Rows from block 4 of a small segmentation model, named by matrix and row number. Rows with one number belong to one channel. Each number is 128 + 24 x the weight over its row's rms, rounded and kept within 0 to 255. All counts start at 0.
Before each channel's rows are labels from the 100 images, of 14848, where the channel reaches its highest value: "peak on" is the class under the peak. Only what is clearly more common there than usual is listed. The data: rendered solids tumbling over patterned floors. In brackets: how many of the 100.
# convs1: 3x3 conv (model.mid.0.convs.1.weight, 64x64x3x3, each kernel summed), inputs 0-63
# convs2: expand pointwise conv (model.mid.0.convs.2.weight, 128x64x1x1, transposed), outputs 0-63

peak on: sphere (25)
convs1.29 [125  88 122 130 128 139 166 181 137  88 125  76 136 127 140  88 114 144 164 101 112 121 150 119 141  99 105 192 130 108 163 108 124 120 113 143 105 110 132 109 124 158 122  70 104 122 148 140 172 102 122 161 117 134 106 115 137 110 116 140 130 104 104 133]
convs2.29 [113 185 136 118 149 128 157 120  89 107 127 114 126 116 119 141  96  99 110  94 124 134 168 152  96 128  97 158 123  96 115 166 107 152 117 155 111 111  95 121 101  94 117 121 153 201 130 141 162 125 125 126 124 138 108 151 102 135  82 172 148 122  86 126]

peak on: cog (47)
convs1.18 [124 108 113 113 108  85 162  92 143 112 103  94 136 102 101 116 136 139 105 130 131 116  94 133 117 163 168 134 137 164 135 143 133 153 127 155 114  78 145 109 139 181 126 136  96 151 101 154 108 135 155 170 134  92 128 151  82 143 116 122 133  86 157 117]
convs2.18 [151 108 167 163 170 109 149 133 175 107 159 134 125 158 119 104 135 121 156 120 136 101 138 107 107 136 141 140 126 144 114 134 112 157 127 111 130 142 160 123 162 116 144 151 156 111 131 145 123 110 133  85  95 129 151 127 143 115 126 148 124 116 143 107]

peak on: octahedron (33)
convs1.3 [145 105 167  88 100 119 131 151 111  83 147 100 106 133 122 138 142 129 141 106 122  89 140 155 149 175  98 135 129 172 117 135  96 155 145 144 132 152 121 135 117  96  96 170 106 189 152 143 156  96 148 104 140 161 137 114 151 126 123 133 143 121  92 131]
convs2.3 [148 101 116 146 148 129 114  99 128 149  97  88 120  85 136 123  97 127 131 144 163 150 140 141 106 145 124 105 130 158 148 111 172  88 126 113 124  81 128 141 124 132 176 118 102 112 104 104 161 103 145  74 163 111 113 133 101 153 133 118 107 127 109 143]

peak on: cog (50); bumpy ball (42)
convs1.31 [106 129 113 112 127 104  87 110  83 109 155 153 164 124  89 133 126 128  99 133 137 137 111 122 131 112 151 168 175 138 119 151 101  95 113 114 112 109  71 112 141 147 141 148 143 132  99 114 135 183 151 142 140 129 126 147 114 134  90 126  76 122 100 170]
convs2.31 [149 177 118 151 156 124 107 113 115 148 144 113 139 138 141 142 153  87 104 131 129 129 172 116 173 114 112 129 144 194 175 172 110 165 141 102 151 117 126 127 155 115 129  91 150 115 100 138 109 120 107 115 109 132  98 146 133 177 116 120  91 157 166 115]

peak on: disc (27)
convs1.6 [127 178 150 101 127 120 103 156 134  98 157 143 154 132 139 134 148 122 129 143 140 109 128 190 163 135 124 139  98 132 161 153 105 105 116 113  76 118 150 128 141  90 100  98 105 122 126 150 179 152 131  89 141  95 152  98 154 117  79 134 135 121 127 118]
convs2.6 [121 110 149 100 107 150 123 118 117 104 112 123 125 169 133  95 147 195  66 114  93 117 144 151 116 101 109 119 148 148 122 129 132 105 128 151 123  93 175 124 117 153 111 146 131 141 110 171 129 134  88 128 122 138 125 152  98 141 146  97 137  68 161 147]

peak on: octahedron (36)
convs1.2 [103 127 153 109 144 100  96 134 135 115 147 119 150 129  78 119 147 112 124  74 126 139  72 173 116 160 163 145 164 125 144 108 115 106 164 154 154 101 159 131 111 162 119  65 128 134 109 115 116 132 122 143 145 131 132 103 140 144  96 111 131 124 170 124]
convs2.2 [118 129 124 135 152 138 172 118 157 121 108 130 113 126 129 122 127 149 111 133  68 106  86  82  98 131 143 123 152  96 130  81 129  92 100 147 125 133 137 121 115 149  98 112 115 143 128 181 128 114 110 124  82 102  85 118  81 130 115  86 113 114 125 105]

peak on: octahedron (27)
convs1.39 [148 102 111 129 112 144 100 137 142  82 145 118 105 150 109 130 145  87 122 138  76 134 127 134 131 156 116 175 140 134 129 111 155 120 129 117 106 140 119 100 102  73 135 189 141 137 155 149 184 122 125 135 124 131 123 156 183  97 155  97 122 128 115 117]
convs2.39 [128 129 107 105 128 160 150 141 181 105 128 141 123 115 121 128 137 142 127 137  71 139 117  77 145 103 102 134 164 123 119  96 119 122 121 145 146 110 136 126 103 119 134 146 121 140 123 157 176 134  75 139 126 105 137 135  95 149 176 156 128 151 111  75]

peak on: octahedron (36)
convs1.8 [ 98 158 136 123 126  99 129 159 169 115 141 101  85 149 137 133 125 144 147 109 176 141 142 104 177 117 104 104 144 144 111 108 100 125 108 141 151 137 146 110 120 130  98  57 141 137 141 133  88 160  94 104 140 138 100 127 107 155 103  93 135 141 108 101]
convs2.8 [147 159 125 128 112 151 155  87 124 121 102 104 155  98  96 118 117 142 129 133  92 160 103 108 115 140 139 155  95 148 158 151  89  87 149 129 135 126 142 121  63 137 137 161 123 114 134 140 115 145 105 104 104 136 143 152 111 134 161  78  85 101 118  97]

peak on: egg (33)
convs1.19 [111 122 140 108 103 110 147 100 109  78 127 102 129 123  90 115 118 132 119 115 127 154 164 150  95 111 119 183 140 171 124 122 145 108 112 152 131 165 160 130 129 118 144 111 113 123 181  97 157 136 111 129 170 144  97  90 143 138  71 125 152 107 125 107]
convs2.19 [143 119  98 127 101 119  92 112 158 156 137 117 112 125 130  94  80 141 130 111 119 139 122 109 140 147  96  87 143 101 122 138 177  96 121 159 127 160 116 104 135 119 155 120 108  82 115 122 125 138 123 131 108 109 181 124 153 160  92 100 141 130 152 104]

peak on: egg (25)
convs1.43 [107 111 121 119 111 125 114 138 124 146  95 118 100 138 138 105 133 155 110  83 103 107 121 152 120 114 129 137 175  78 154 113 152 158 126  72 159 117  84 104 126 128 168 102 146  90  89 128 182 149 141 123 100  90 152 133 122 133 130 101 129 127 133 153]
convs2.43 [112  81 115 120 101 100 116 106 106 142 132 129 138 163 155  99 156 155 155 121 150 143 130 122 122  58 122 133 136 147 145  96 162 116 156  92  91 104 102 137 146 136 128 102 134  93 148  78 129 101 120 131 130 162 175 168 137 141 130 108 178 142 113  96]